{
  "model": "image classifier",
  "dataset": "coloured fractals of 300 iterated function systems on busy backdrops",
  "train_examples": 195000,
  "image_size": 24,
  "crop_scale_min": 0.8,
  "horizontal_flip": false,
  "color_jitter": 0.2,
  "targets": ["system"],
  "num_classes": 300,
  "arch": "gmlp",
  "norm": "layernorm",
  "mlp_ratio": 4,
  "layer_scale_init": 0.1,
  "drop_path": 0.05,
  "patch_size": [2, 2],
  "layers": 6,
  "width": 256,
  "loss": "cross_entropy",
  "residual_init": "none",
  "optimizer": "soap",
  "beta2": 0.99,
  "learning_rate": 0.0012,
  "beta1": 0.95,
  "shampoo_beta": 0.99,
  "eps": 1e-08,
  "precondition_frequency": 25,
  "max_precond_dim": 512,
  "one_sided": false,
  "adamw_lr_other_params": 0.00099,
  "max_grad_norm": 1.0,
  "max_steps": 11000,
  "batch_size": 64,
  "epochs": 3.6,
  "lr_schedule": "cosine",
  "final_lr_fraction": 0.1,
  "warmup_steps": 1100,
  "weight_decay": 0.1,
  "adamw_weight_decay_other_params": 0.05
}
Rows from block 3, named by matrix and row number. Rows with one number belong to one neuron. Each number is 500 + 50 x the weight over the matrix's rms, rounded and kept within 0 to 999. All counts start at 0. Numbers have three digits each.
# u: gMLP up (value half) (model.blocks.3.mixer.u.weight, 512x256), inputs 0-127
# v: gMLP up (gate half) (model.blocks.3.mixer.v.weight, 512x256), inputs 0-127
# out: gMLP down (model.blocks.3.mixer.out.weight, 256x512, transposed), outputs 0-127
u.265:465407476495467521506460463469439457499529574420480438405477545428501491504503623516561518407486531542466541462506536520430519510563581480479481487442552398521545469408473507511554498459523530515486549604509512501508555528553534522507573381596537427484502516491462556515503467467479554397495575492391520575451537529430413548575478564461491531480519523466535510485502441552395486499517
u.266:415389481501458508456568480558501529516453527547460489490547446498620535430519501519463509430522401466451464489420456575583409632553483532483538506482578406540536453460517489493427435528500499538517558528577491436518488559539581495536459470558544545490519469486460479442478484433539507394485475446474455517574534511559520536483482536471469545456478524544333575481474635549554515606473
u.267:493478454557479484583468484447473498498492433516500438496450473439448545507486465526536510528401598547508508503577440527489638618471493534509542519473547476505426415514482511510507473508528576553440512525490407567505407502409495500494556484449454495497516471514517517473577409463507492469492527541560482466570547495458522502476528442487555555507474498539417535577503556405481454596504
u.268:512495575533465485466570483531477596456469500382539465484478414505526557584516502593466499539500572441413494488433503511547576498481449510499544467410489545393470462483561469422543504492555464480544500544507479395490555459510490495557472449617435498455535538429554466506478466502371510492464517437477544422544470512376538533416535429556446417506546519542515505451539543543510470516506
u.269:524473573555543532421496441465571393397498527509429384505526577522487512406468429432543529529565535604487507461549498518463483543440578602614542522589426483605497503490598600492608489505534548546406477540418537444519587505568536433402417500482480565590464419519567425557477525483460533516456584392429413450497437455510377530591439457479468497473535529606440519558463481597457440398475
u.270:434495514550574417503415484543555600372518459532495491549594475534474476412605574584559528570445475515498480466500544555513407503599465545474441552490517433456490568554476484539437480452565524422490480484510419576527522550480488557473417477516478505510564515550454501519450488462544485506563483455476415551454555487548669482513534557479515452498463482452472470538452592495548565457457
u.271:580559593517396510543520482462522437555506490515572598565531504449523433445490514500441570426543466437541391565443440453526503512576490463450520576478590519479490552486578448597501534467480473523590546532421512468477531553477497476472440443537479554425489479523503479495479555515433408433511536469449691548377527480407548520444415569466502483485458558434456569598548566577452514514507
u.272:502562469498601421541468435528517473443485443498479421491536529449562508387459551548488554435497438592518520493528540474577512416482545602514537514661453529517418502571498545344475488536459503545400493440556609502472505553447518598444553452430449526522488500469523491507451516563489514641464600374469449426431511439521442439413454405490493452498481461380465540552526497395541457543600
u.273:510467451510532526545380487518488555589519442465552457553530533494536539513458525584541485487529402560476496535507540489565563470482604582469440524487512557442535498452481551612503515421439489524460545408447535585469524601578514478579509459490502537460492466523534452538463530467385479558596567423400591494401616541412563589459483568541595459487469552373472531493499452472474346557518
u.274:474511549521528478511587536480449508462478533497521503526489467597491460525562461500530488494516511473485511469546564500565433509547519506454408554538552461448506475419568553538439508516467502525447542458501506601552485456484511579478547460492459519442512491515533531497521584484495449564557562497461595533518474503482504553572464498436485653544577499525525379484498546558534441424445
u.275:557484639521491537540530558437513441555518512617449533573417529535437496506547504428518520464522507578549499464573566472510467516405498502554476486501531398462452532469509444487451414415484427498534533503523431488523646522468549562493589357551517510482479481467565468518494479518471520569474533606428516566548458499498531588483431561410537534534476517549471452541502456622501448540484
u.276:568566511557625477555534579496570513506462547368520520579485464520477417556450459515534468462451558472488558531480497425446370465563458618459414492491450491453581668497500526551491502529430550578524371416447520514455460478510518488492554415410430554408522523457452515503488484479461428476570527463534561549395485484564521490591441462609519465441460522467438480549465454440499421470563
u.277:458393513497519545513406543533425533446475519510508507454492491488516491572488556388477424445470538441480506496485562540608328467525508565545488498454525435507475479411555504532490612483490493544504422468620526534514535549463456482521470626467544538526544511538510434439472533498576394469546500517560415562435460511423445482494431575463421447514532547498482468612554528400525501490515
u.278:415538522441542465574448563548480497501455504359514401535453548481554438475498587532452562478541493448533579511555472521508420535485519401467412569551499510455435462479412504528543482545472470442530443482555550428459458579494452513438545514463430571471485496468565481488513478549454440548487501531464467507512544411419562585537539587457526407567536592455551469528528523543513514426478
u.279:511503516533522509533458546540597521500530470555547425521504483553514529455553534482355452514431476507530555386444460522504515420565505566407490548504443510521545463503495426534497544450477553537483397523440524472469456568560456468539583474495496476506472478528501556488440430474500553521480526523517439493503464482500314511437492388547550469481514468539513551542442588614484513493535
u.280:409465435402452599434511504509515486452498476578529531530436481473472536520501555508521485452484531617467519460454594487434612503528500580494500473612430595589505559459474522572503424466469358460570494571510506462442478468468491527477481524443432457553504389502486515592504506523513555525530503461420439445432528525505492497458567597549496549495532433556489419537505409498460536531432
u.281:457525514516620507485573508480407483482516509506554503470474630499448511477520526503467451474494462471499486540524440465590527521561465474539467542492545539536531509465522484514444464537479492426461406438526485408409509576479450466450573489485477591483460562548489488528505446543495473578465483534452480497483538465467538562553441484578575531529472563514551552529485502486561541478438
u.282:499473492469507369492477522453455527447539505507579468509546386403577502426531469549525416451514467518474501476426540413521405487474403484411561593444562533506455392547409415456455533465425412460494486464630556482555597503465600495540481468476487498462494462509460489390486432546503401462477498527501442548457532444544427618545407543508458424476536512520488498510473548451497583450586
u.283:460471501522498486494551543411581528460503456487562466417518453477528497522487541481467502532549550530558458452475564479536500440473528515594609560466475429507510619570514494419508492426454440424621489453463534542479535512464463453497550475406492527477539456565517440496511518541590500509520533489465498493517540507459483438586548424538548574598537439513405486465507526513483569610477
u.284:560520494508493539518527503520461499440513523565540445579545509409542419497465522535489446482509435512541467503507550461503449509443428415472544513462429528508556375468475578457497495545520543452510415544450419409499474455475541477502500539415561476496512516507518567636446454505501486480525532543505435544413463452436510500540472466507476434511510539441526589479475511595505469476577
u.285:455449546468604534428503508578507484476489413573426489505523443456552561525493429473504491536557520429412520459532530509535570459413483536482615460463423518468511510508536519530465543505582427476560494463554486489521435534488512536514571526500553488490514511506512459499448478570474500609497564422490485479572456483495501566477542499412495458425535476486567531533476526434494493524527
u.286:496571518505538483549488489408554505467530426560474400543551457451461528483520484540416463476525501484408539494524356547454520510443512473426560517595495491426477542468627577522487495546404502413395453570474513465476562550448488447427505390482432521563468473476461416504538359424593439536387547413398360493551589480489452512519390469514472454501588475536534478545512527463483559542552
u.287:528499596506455541525564554508479638463531501479564518576473560488520475568426484529474498550503454427508509537518509492586497569546464475502462419619513540472495441485524555600498480487523481572440473497506478546454542577498513461519420500481534462514492575582504404561471529474542474436511522495447432512461444491519469550602469555460499574524510514533580491439438590557567481581466
u.288:484511473487451537548467520461509446493456499528449529545449522490477479455561481468493505524477575546560474476581529436405544512575510607505462544542513484533588427500522481447556510436466462477514556529479538407502430561454474534479471517494464463493530513452474505540477492544476400519407492507541547533528548487453495458527483507536546477541585546524451494584504466473548569530482
u.289:502526414497446462527553442433561515502366548545486528493545507500461496537529605542513493523498480491547412478539477481547489536556488540488529500489510518538521496545540469509580486469537497589532516469503524578490538416536541435470485446478411505546500514541549454465567451519560500432543556531476526604470483447489486438415507637496472524583554434489546485432441455522492583479546
u.290:567498440500470596500515559526434545464486525469518384514514490471446509533489646572538447568538490431436489520495458437626373389443475536443527496604476495511484486504470490486530459486525511434474472409522411485514529546497485483448492487565489528514469499544537405560526499467516487525531475431496499465434481512588591577448497419564494486445519480566508472512490509462589548501533
u.291:445534526485514557460502532520624532490496501487468482543530550453487539520521504586520571489494507599556505433481596529415563492469448584523509462499586495454492482569546505478483497474507520518533474387528524447528610520423582477484496544491559597467515451448528474536471371489502453462476510543526443494528509435519481505562526429533478515452520509564480393446466439398498357444493
u.292:548530652562470532524463485453599481521468493498472497514544454518468436569376498516510553572386467505511527470517488513516475579508576477415527516467463612480476454503428432560394456347516519542510470462500474480593471526425521485516463486490470545501444520467456416471490473521491512435490538528450466501506391455516631381545419521489527493472431464433454519533451494632579517549438
u.293:436502503423502505528527456546669512424493499541378436472610518611480419538499489491478442521402429480437523538510555485442495434599521539539543437581454443470491570488466455512410525442493510438392530477638437503482433489521452567575418495551486523487568536497409534435494588429619432477473490543477587402532513526543435421513390457530431615517518550470546547496484518459573637536562
u.294:463488525499503546437527461478472515507454503438556493554472552528508527574462511530518525509484452568582482540451486467474523495497518547529488595487384557560512481456460493516526484559476451432422581535518615466515460535590473480470529566474482512538576528499461586534508483452504479450510466539489536484602560504556494536482539467493496497442469495488438515470414539420564488571519
u.295:533522563579574494486585504482552535486499570588470497324436507415502380487492484572537474480557516594375512524524509548429512375516534580579526489574527563438522525501427468456492537473536580512638447593422502538558489428489482554412548471520555539478452465440451483530563483524512499510445474398436441458561486549552530427521535573523482577537529407485487616480474522623567390407477
u.296:508450448567512508535544556574533530562498441455484445506535555470486492450470449486478522496588575446467490436454550560430496563617503493479500467502550593563501457468496538480405525441459464512482436579499459562467438497508508527463488450415395491514452413462454508524439547452480543446478513483542561427445461568473500400516507505553501524478508571447561577514523398507406465489544
u.297:473442466404425468592409516483528554524485520538360445469505546510555548529479580488636497469597536562531494420553461505463586511472508487435460509567492518450533476521564595518628501512557450442404414460572538472434563531446474395455490449536531427548471486426488396496534450480435502591536595390523449437455569463461463486415484477422500448518437559437511495524447519530660579416575
u.298:511492493514505475485516554565539504503479477388590497583525527496572480500507506504471483467476463479565568554471537485490499544498520542492519485532519614476547513491454476512486493543483510459573518529421502507429474477524426505534455498531484520430438473470484547544502512445458496501543583438494507518563430492444458477496519450488463535507538553457515547356571484562478588516514
v.265:411480526520541470513572589505554447490513560628523520528470397478391573443520501475420519470612528424586522462414465579556471539431435493497483473429483467620397392480497564537451460470412515502504528431508427497499547533487463535466527489506522478513473537516682459503584473544500453397518457576435551515391513484484527438446472567376419542419536539400565518485427536521441520374479
v.266:441465518428560481514482579558483520505520492460431491470541547491573474472525527505518549409518459491557484481526507405601410477517589432481648489538461537557486412499437532478466593513485469556554573521473455528452586487597499488586496524422467594574565406514537518438507542609573457483535498517523431527467471493537477408502478499462519574496471466516512485478476472475492509474554
v.267:508562546515504482518462454563523525524443472436549503455502407528414510507476471482497592470514508537536527502550492506462532431462518440533537531523503430518493416451540509457489569450509452520461486560469521488501508550453535487507487475461551465466488464518534526476528497469515525461484495431497461519577401423445506476474448404514519450543509520479493468533483504572509514543504
v.268:467553558418487346511502521509508505485505422511464539402456583545599456542439548445497545422519435613466513518451494548509443431567528589478453461460496442482533457552449536550487549543427491454515575571343437577530414498585483534469438466473445557448457500542535492508467527572547505515499492398523455516552399457476548512497453454497500488461482487480469576402420605551502539493467
v.269:486432472462474454523512534583529500457489507463507518492524547408472444561522513578467528481488416457528512511528421481503553514523385490472476563562546451511595483576434511574448409454544498437474507512496415503485528455525511528561521391599526467589545511437465544534413495496483472460551468455623559445584503494534566437520509452571416534537502553482500515439563454444453526526497
v.270:530525440456477516516532500459487493480478528467458462509488508485490496514415484571500575591518507524553499531448447499506471391493482452564602553484472482452473456497496601475526551503522469465465472552538478468485473484485455525453502487484570493474494557414485502548475497537510556392564498487441518491480441447517437473564404565638517471375476568524592556451523411484507499503458
v.271:500647411573561537495522534456477522479536471441605453455605626376520544437484573489394464474566497470437571560539493421426573560460506473427487488503619577506515590443553416566489500470514457428557538524438547444530538577514462485523534489526443539559456508547421490499551466484476402556462510424567525581494500592501571476475448561603486485422568475503457414508491532488562484537481
v.272:418515540472492635417458598506432540602600499480536618448504480499571502467476509538518500427498576535545595564465469442517523407496545599432561511382472556646537437391491470465475522562539492489498543424512565548522539495427445407562449589503421384547566535464360560545472521431531396505558529471420434536518536672495452492495539531395467465454488565551437453540479492479478555513433
v.273:495438518476534463584508474563507469596464557480571554503557475523523415477421467412428546527530544553540553457536523454539520418510524549462516480525474482647549455500475540622493474465583497491512460442554497486613579436486554544530559570538495485445552496463552488463522525455405482478515577568508422493453460544553324491454510537498513482578484513502558579553521525520469426506559
v.274:484410554435489474524535534475403553573399462546543497535416410544557536520523542473571506505495501389507505430441453531428445469572584537533478510420549460522492445531486515543428433516440488426525547462523520455528439400475431458599476494562483514418512487491428579539489404517601575475558458556461542481530429393476440493429499363520475504535563487455490498427549495481492553526452
v.275:497475518409388535454407464485514505568501531506469518540508494524548509489509515499475435509381572495502442474526488496503463569517488482531513521515592484643458546457465490488499532546524572531468505460473484545459559519444457537556496548575458513496407505499531533427507405478456442530561559511496498553455520454549501559464500562547449465546482515494541571511496561524457523476481
v.276:575524523527567479495563441491449463496484515557577457578474553433369428453494449469523554522405511568553541552505500483468452491527458553530448490464476449518393513566549545503466518423465512542451459529482455493476420453409480496464492503489553468544502502507511536498425449508475474600535517473540518459507516474477529471556554475537543450491482537522437501482530473456525542591567
v.277:448415568499553460478469517458431548483411560472487551475555484506577492507542462477542562546483600475422442496562540454491519424452488538549503556539467479512466517406491501466397549530579440520509462467550499496605529553480477477535499511400459495511557544444492562485523551558527386550411497544500343552526542487505520546565420569449497510451486549485513520550531429432519530486491
v.278:501477523509460464508494536474416512478465538582497500533490410479517399562551504526528462398514557563617539447443381458470565500498464475558404485451460544572508484508544548459398487444509505460481530575467512483446548527546408377501394485552575396513420435506536566481537476468543577463586495502489421489467565513505459483431468493579541423530483417519457481547531549575504521477412
v.279:529444565428440546453479515494503416501483537569527537491503538439527510473500513542560502501481631524503496462521494501461526527494405496502430494523457502562447577450479554518520519560421411532501503503543517474543493594417505555449429479436534513517519487521514461517471543428455457590429491555566522504465493529486428416418465459644496560555526547547498491496514496425396492526578
v.280:527345571319535535573486553528413417557552612575474513460383555468536568529496521485532602527662441401509543511540571483519473530521546454446516515538522421496462438458409543463510439458519536493537445534555495471501557455482444399457441482522415424586563511524519593481459533437443404542414486488502472511563460421480466487562524511511546477623494582464421589380485442523490504490498
v.281:491460403564450521456438491503452511451466505516556469536528630464566522459475521484497493509469492523518521515505568540511599477511491513507462533466549556475421504491549510438468538494442520470457508501468529487459489519515484449484465429552438515563471504485472522531594404501546485547541521564520546528481498463466513527498588486463554535482463482431454448453476509498472490499470
v.282:492514464549445511472411532464511477582555583441362525589525575529543515476506543544503501555447503543457428459427460474538492708594432580467428549539509539497540482522485509436424560485503488477605571455452406522470421484481552478408521479502518556578477517419417428593503502475388521482521523514560467369469526464407562534583428532516502542529428476468432524431433513483524540449378
v.283:478562481383444509510508440453537564552542476481534563532543585452506507501426537484522499493469509489443522518415507482517513483474409586542449543541556519519534494477541588437641501553384498436413531537660484450488553581410463465555394483486450449517465556390416571514487533465542435557549390508406440600535514525505543519497509522499490503498474444592583535566472461515527510483487
v.284:531441461457501506459478436491553477535458553461472488545620581487567487487481519473542528578545411581480465495553466575559607477412525519623474503454517462475509509500490472485449524493444498509519456479546488479452508624464637437515433463333497433568440520439550457529554474521508398443583528488539527449479440489474507517613467561424495483582464409555482535506538450563531453504371
v.285:598510481474463554510470536545550444524440495471460466541499516534531491501531550537447481483484463515518521529479537508487522491481472444474504527506513521543567473431554416444488475517457454496452525519536532451537548519442483504446475515493475494538535497477477513467573536531495534541574438562444548499490491483511451497506483588530514455529481542433510443559475473538525569504528
v.286:511497584468531486488393447543535527524527523480414497606526472416542486491495461499529463452490478449499525537582407485501530468486423518488509493555494508434489445528569523473547476509510534483439446457505601466547510440545445496477482434394509495530460503422520583462467436467563503438392495469376480522490537481447452531601556430405558517529519484475548516454487500573490552480557
v.287:566476432495456587556356403463457503495521481491545532541556565473480544574501481434512613495505479510470513489599501491508464457508606544509374494491457524539514483517509521411412488498505494485449429472481499582483436529446480395432523601482518568467500464582424471532468531509484507474452499464548511515473416576467507470455476498531574489388493536562543452507522437511457479461510
v.288:453449449487558514417463462486487543452456531487501539490488520532533455551506510406520486553485539561549560462563503524438493519527482521505544524435446536580541602538503500543465455462549564487462593478529482519537573480516468507471517553491466524485459521454510546480542472504529526576449522492536520491521571512448553522469504479465482381424464421501462525461522477527506430477464
v.289:436533537545521488542513559529526462376457521461470452525380510597388593541437455500552550524432435464464580486551430634504494542594462514427449527446544435519510486542592485410578522465555457515480438517442486650628395492441490557551460491476461508431517540462607484538523484529482605512554542474551494525496517516517628419448476592611534507507470481498525460493498532464505489455484
v.290:507406450484565499422476487437569569524468438478529480555447572514606561521543540499587577415499479595451493530505557486530537462497485552493606525486555481490476460485470517463536540565566597557393460510473519498449548495607538545497467511487526522444548507516488509502512503479464472499510574462499492527475447468447508498457561534504471515510488535488561467496469466532516503466579
v.291:466455589392451570469523488577473524540478409581465509526491507468483482424506513556547585375470448573499475502489544484581628468501550580486460444501503523447603423522479448548422443499513525472513496498515548460514502588513518586553396501579511562462418547650544410494468547431546369515520381521517555548368473495415543489397546503523533484495526395561617448474448401580509438487403
v.292:491524593506519551494567501459543501527531438540445427386547430498498506520594435506433477382465486527454527477518416498526473441513541512471497455539512453518507499514546528496441450428517483558560454548455458395464487490518526607495450545546533499491485503483468396489454462520504506457576587451548511423501476494492496396584426540548522554614473474518480501540556473539559485511442
v.293:689421563522449528572511578496571631434500541544565557604558415517445440510562556409623490476567504387505560439462429545508520480495448427443529427413486493481481464548451481566506476494564552531609451434423543509576584514351378501484483572494491509518461547547466429596522568527535562449535458439495433362491347550567559493482460428453523548605376426454476466389575508606507484565454
v.294:382548448568437525549439455566459483464454450517400545466511493566525544534503513490460506546534527513526456459497414509541533430437481528473445540529538554476568546410482456533461392547533490567567568455400528576498455491525450464541514526474465465492526406492519552547550480505510475424443491466507529488529523552577483532442487443585433546419529379564478456483469516465564474422513
v.295:572466425527572495453380587522398534516417549505522549583542496525493592493522555580520438556537487585524368392532548432460495503496494492509428544458453590477468489487464573465504420572532615384404445427435520554619502536456504437562447471443532506549458499540402517505430378607551472483541466503543570606463504547516421540480472530453556418456559474513599476541497539467458530451474
v.296:440568565510433477475494571507463472421461505540476486405412498563562541503465517454538511491516398521427562493465493541600455477521509542512533430554531431534601407497504507498495474491460474523540488535430532478507478545553449498506560547573543535436547425508505445510470483509497517457400568512569514613561529534539540476592420564568500497501481462421470459533551407521468525424526
v.297:464452435504474503535463591522506539405538473521399446484505400460549482435467554531504552417519489449581465503542489491557565332473491386437480500550517415522526532495484435532478533460456570438503505395495471637543507429490525514547371582430608547576448518420483535521492541533560494550505415498508575482465460481525573481507568512588589550500454498492533450498534431499540492553381
v.298:466469537511499500596609540398501507497481434538435493497494503470495555519449498528482502484445489552383511492459546514505481495514532574477562431480567432578512425530560518549468501540458522555584506472496497512486508512424464471506537422510561492588484526436492544463444569540555464482491493559517487563425429449502452441507433518488459503549519515458584499459415524470460472495543
out.265:461433537487519407408568483588559538429427527552513571534503474556499527590495396462573514581542497504461551567453422440608504425547434542486589553429445534509479418475527489493452492520528479493580513475555429465509491518412493494532541624483487601461532447513494543486510461507572459507506522526573580479559502411477625431459413504622480465558546549469566531479504521474534482449437
out.266:589637510453568497442491559443463537388507447379561428508413534481521443567441524438491542598547575457529528510482472591544633529460468505489567578546471581381464432460455536534594473434541482501468442510462494473414481555471509449475571529547468530559511544508516473481534528492516518523577524557503500510495447457469480504516486504531506435406516465415525432446428473413479454473512
out.267:552495513504547458486496512532393508512471475499529519542585525547491463559516552497487466551540522506536466412500531499497456537585520464570467469501509497562571542496524528466537592520451506437467474512503514474473534567517494536445458472501588498551456472544531490458470579453549513534535496487524531537493485517456511533522430487488535457433466484458568493519565496508510532475513
out.268:552568533484417507501538603477461442535477445514466554477517521475577544529539574558473509483462541524471527478544468420491524533535406479546526535527490563521476407526461487506538583505529555482388440482482455537464500475459461569549558525405518462481483458551392551545498477557519519441597542477493466606450503566521567470519535479552473447482517487470484499541516511565414475396519
out.269:466490612487510607510540484495435494444421527506470480444484451504564392449463523544534482546476488486547485508563487492427471467551512388437440439492475534546600556513556553479506551550512469564574462459516493475475425518448511529423536429430521546510541577439518537521501473507592502479409607470470498491602543495513511471585473472428395516460513506478415477526474488423565451416554
out.270:583552483477484574484507535538520498489478447482479488509458538490488553503431475452510472504594523500479591477468546518540452378490534494566484549481561560451603489518583509428477485401508487564505526568491546484501487481434514481496481540479652482397525463467461494503553508449548574533522467421528535388571530417508473542512482443524531511508493529475491558522493505486512479584451
out.271:426492341480592475410450523531469530529514532437463405496520463468397537527526595433484531515585585454378546517553504518411444417443510486525510470533491472556486466499516489424515403446492603414498434520471425513447539560560513539509483576482536449484466523552472482492493542436463425482512363514603559531508528524475447501426502466477469560576533454491486485498547422530493437548497
out.272:491552503470421583453466495457519506478478565517513503523483522587457531589599493423426358472559522608531464492511540497511466509401540501529508500486485454427536489410581524490544484446434502480570469405493486605509580515519486496486435546533451472451478459476502530539467463434543497425437543509447492498551466509520469555495501553602593518493513505548455538479433469475536503560340
out.273:485422527451502577421534482472497531456552540481560492538510523532519415454475480445447587573520559539508497510494573566547418494525396452498419522524444540627490484456514469511485466481548539537561421469486510437454552453531539501562526486429509467428514476454470436427477513492510453446470480540478440472498438534550373504462488425419440524561474419605519522506497415573481488423482
out.274:466516492535574431557460524390481472443525503578493485528449568551545580548433458456462511449519535456517474447511458560464497476505471469498512398478511521557417461522498460501439547544475512503455418449582476509565479494471486451484493514557474462560549558458519432589478442490519467386486450565499490448434547580484522472463481483497568578525490536538543548449551540457471511570461
out.275:459442427512442489440503453535498532489410525434507495451535541442509549448457502508582543571445561443461537481544377491545484523539511545514475462466577560505498505558490516516545554456399565546472464504396511513492390500544393463555454588463454474534508498565435518491507495467543503515448540426486490548497454425395460433502538506478514459418490474531434439492555502434488487486571
out.276:580527548481470407527452466457460491581509479470556469447505605519595554498478468496573486504424504459515437529484449518542482590479502491550515519515540430572428462437546464521492464536480531447588626569460497585534426524524486537555441475511507530527527546515567468506498530535448470561504479607462525496485530424430591515530520458465471469495449450485491528470499495574495593488475
out.277:446464488535538446376458465600565565506531499479503588508534507541609552511447523520427536454566435431493420557504509550491566483546485411473501498402498538498490561463443573429546439512476392459429542511520509483508514571478477555534608544442518421568385577553454352466487565499557453536502503511493467531514530481462592499433515535442469528524524598583462607510502438587460491460557
out.278:438489620459407595509461360387501476485487433540473506413558529439485560506500464485566450518479403467524515464519472481460586394512530500463595553494504483536513522560541496455510443490484570565481468516469479527366540505554547505553486486517524449510471558408437569593550416533482525510561504490575492489522517502475488395510532525519574578529458541560475573474505535528466540568503
out.279:510507539463550454477468475592485471532477465495479578478438592509489514512499480502560507515538502420515467473468540529524545624479487468500520547531534442542464523493534530417473445535549414556520529428427434417551585489441516550437487572538443510575470508460467490526492479463539543473456524372419477455495591530514578550439509609467439541492460558470514371353522402524574533556476
out.280:527479503555478600499523516534364474534539516556420473523575476518485482476494542497525547516395542471462509549553403448514484483495568505542503548410435479509474461469473513415510520460540571553447591443458505498582572503453571462508554561522524475482448524530525497454590499459455442498473444457500518574580510480460457493607472493467533543540488588471446506457506505453495487501611
out.281:497440471517434526538488494442553586542598439580443537514511415509521580495468501462455613543579495523551537458538590482449471465473544516476474396474433509546499483572553529537542547399547475482528584574501453419600510584517558572499473520470455491542437449441465544548520562501499531429479464422539482508500535518574412509433490524468473505523490528537440474464471454479441532512549
out.282:472585490516459602587514429538511595514471513399464505497561468513400394610486436628509470569498473457563453549640474515435620500619607396474451408567498474500505531538513561686414568421569518461500536502429470543504485465521421490434522421571542444538505619454509449509558483466525593572527516510404543466466569504446483447511518498499444499558482480479528380560433467489488482508543
out.283:533570498522440493440526525570455477475549530506504496473488518476473501498467462467525530459498466472561472508431445544454495597537407490440475566497540608492413518506506454593438422502571571491507616630520411631502424480445468473487539531561473504530514512375501494587475521519448523472486480493461501500428500473498517549473458498524440439480461547532501528489585443535533345530516
out.284:486515608487483520507478482512490495549547442464459468545522574490454513471559566519511519532507532469494506516532503445427499532500541492531537471474502471402441535558575480547509493475510506494501537476577544563475546548513442500494530432442476484548455475488462497486505456456532430534471505504549460435577530550626505477516548522494472446523486496531486521538563446480484488511421
out.285:476475464547505480501499528398516473546521569405562504513471559579544520530420585518470474451534531569563494507462468413537557547479563534522497518554537506583480521449478500579487500507457499509474569481557480456501508500492507472475470525520487542495463497495545479529506531514520484435518485541492518535491498462464458528528476541578550445547499526527479557431532412499563469479531
out.286:555559470540531558486487504543539559492551567460488513539454472504495426496498430488575520557574462472517433513428511539554510457499467521494478512472485578394448539535353529502497495416502606452544553472481522536468437488570522475508496542464511500482608535420540582480618476541512445470531487493436537492428487565524470471545528541466568534460489478460496499554371539480519521477504
out.287:471509516535519522536492457500444390517450548499411524385566483443463489559432557504524553446504555580475491460424568483387539486439609425547518574471514469511511550491488452443499454499471464511545553515557539470474516425532423466470529415451515518490453486450482539521469481467460539485579539531506504578575460542452540393442465506572480426494473463527481464481517407499474519479522
out.288:533472548471539503553545488559512549536559502462486471476563497517509493497520519529476484429550462480503521487387472482539436459489498487589528460454443489472483509502486481521468494485503610516475444487449519526523517494528532452539486500436518499580462490541503533530445541521518534542532478467488417464527459472486505505473557480460498577498491478460464474442440512494453428534558
out.289:470518586484509509573532582549392568566441577553565563476504577517517525516480481486551559438387559486489560526515498324507417441485501482461481516434421385393533471438543536462530506584514398407498505557492524446473429470520524541496412460498561517406449508385566571470476548455527533578439498475600548477464519610499565492563437406501465543484613409446508595522517496409461413414481
out.290:497449489479476493540454466516506443557477482515496565483487495451474534486426510505493543434539565583520532544510522490413491582562567409535468439502528407446523521479546458493476476461543444473463530513524473503497503511484426445541455542501516555474534485469451516498550550481516461521402519492508473544492509482403433459516467643410539579525505550389511545493490479543505455523571
out.291:406484490445550433511543542502469472560497575552543465512437484497520502357479553437467418510483493509463633528488475525525530453462512532465506537460409461598504456451486560486599491526465520547496450480483585548509486574511548504462548477444530497492419527468599517474463477500589516502452589522316536539455547465474562493468467439445475544562486472539448496471478513566442497534448
out.292:518415438519475507545554526470536476532539463604465552388498456487460615451547467525498469493536438467528486560430539415536555476546506497464453473461487452485534410553513536456543588530507458594449501450447550494456526429516514574528475532555433400575491561495408472505476447512520508482506544391540538446498435542573384460417522566492560542460430557510464570456559526512543449536517
out.293:609525517451435598475417488508488537573552505481532574500485459484411488473482558538522488444494435579541484632530420512486483485469462516543525550415511606480531453571486531487553501503548503471551578428549534528492582534467465449499473547484520478500447524582557477584510537469477569530588526535526468552493549497518489498523578532506496494464446500481509453469485476517492453555411
out.294:567447484496480420524519475523557496505578538486499494385548437500476522442551514474482451493500529521485462507526498528481424467458378547474499516492547541499406535519506498496467499486489600503521441581526437582568489493482492481517499525557476481481478481578514451488568615466483602487505431537499524491516455498410434508427452560513466549542538560544544479444529479483458566441434
out.295:505479502421460583445509475557470475454498564431491442539474441531560530507545505381480580496441540350545471458465463520606510527510647450414498570491533509473493405443537556490472445476533478561386540566552475499526515618546413451526435573485507443453570453451426528557445464499547525390450569622471497485465430423452456514416481579522489407509451486487509469613520476440529584484469
out.296:495511514451438570452534488541508546463524610502584527436485508522460483549504477499548511475372433584531507557566545501485459501422501470563492531500474457502533517500490451492512495513462427532521552481508576539420507576516428472509439494624624498528500500491520556525478513439500441469472570481510534521603534478498375551526504547425517490448511476468437487464543568458555477489526
out.297:474513425543529424483553530452524408505498507547663499499620491541473467494464507638449569533399473411552567525455444504491417469569565558608627538511460493552477495541431479459536465504528465463561508490510466370609570502547496587497531545461403655486495433475558560527540486480554541447423515527483511513543477551595502570674578489490567508492512420573463529524550391537387412534442
out.298:561532547471531547507428559393517482495522570472489538443471502498546482471451494503542493495458543593476427566532466572547448481524468566514573521515447499483501441535468471513443544543562599518480472406514509539509444337486569454501485440425465492500548541406596482476474551510483448463543500526484487443497520413589549575500490580463492569427536435497508506593444409413427495543502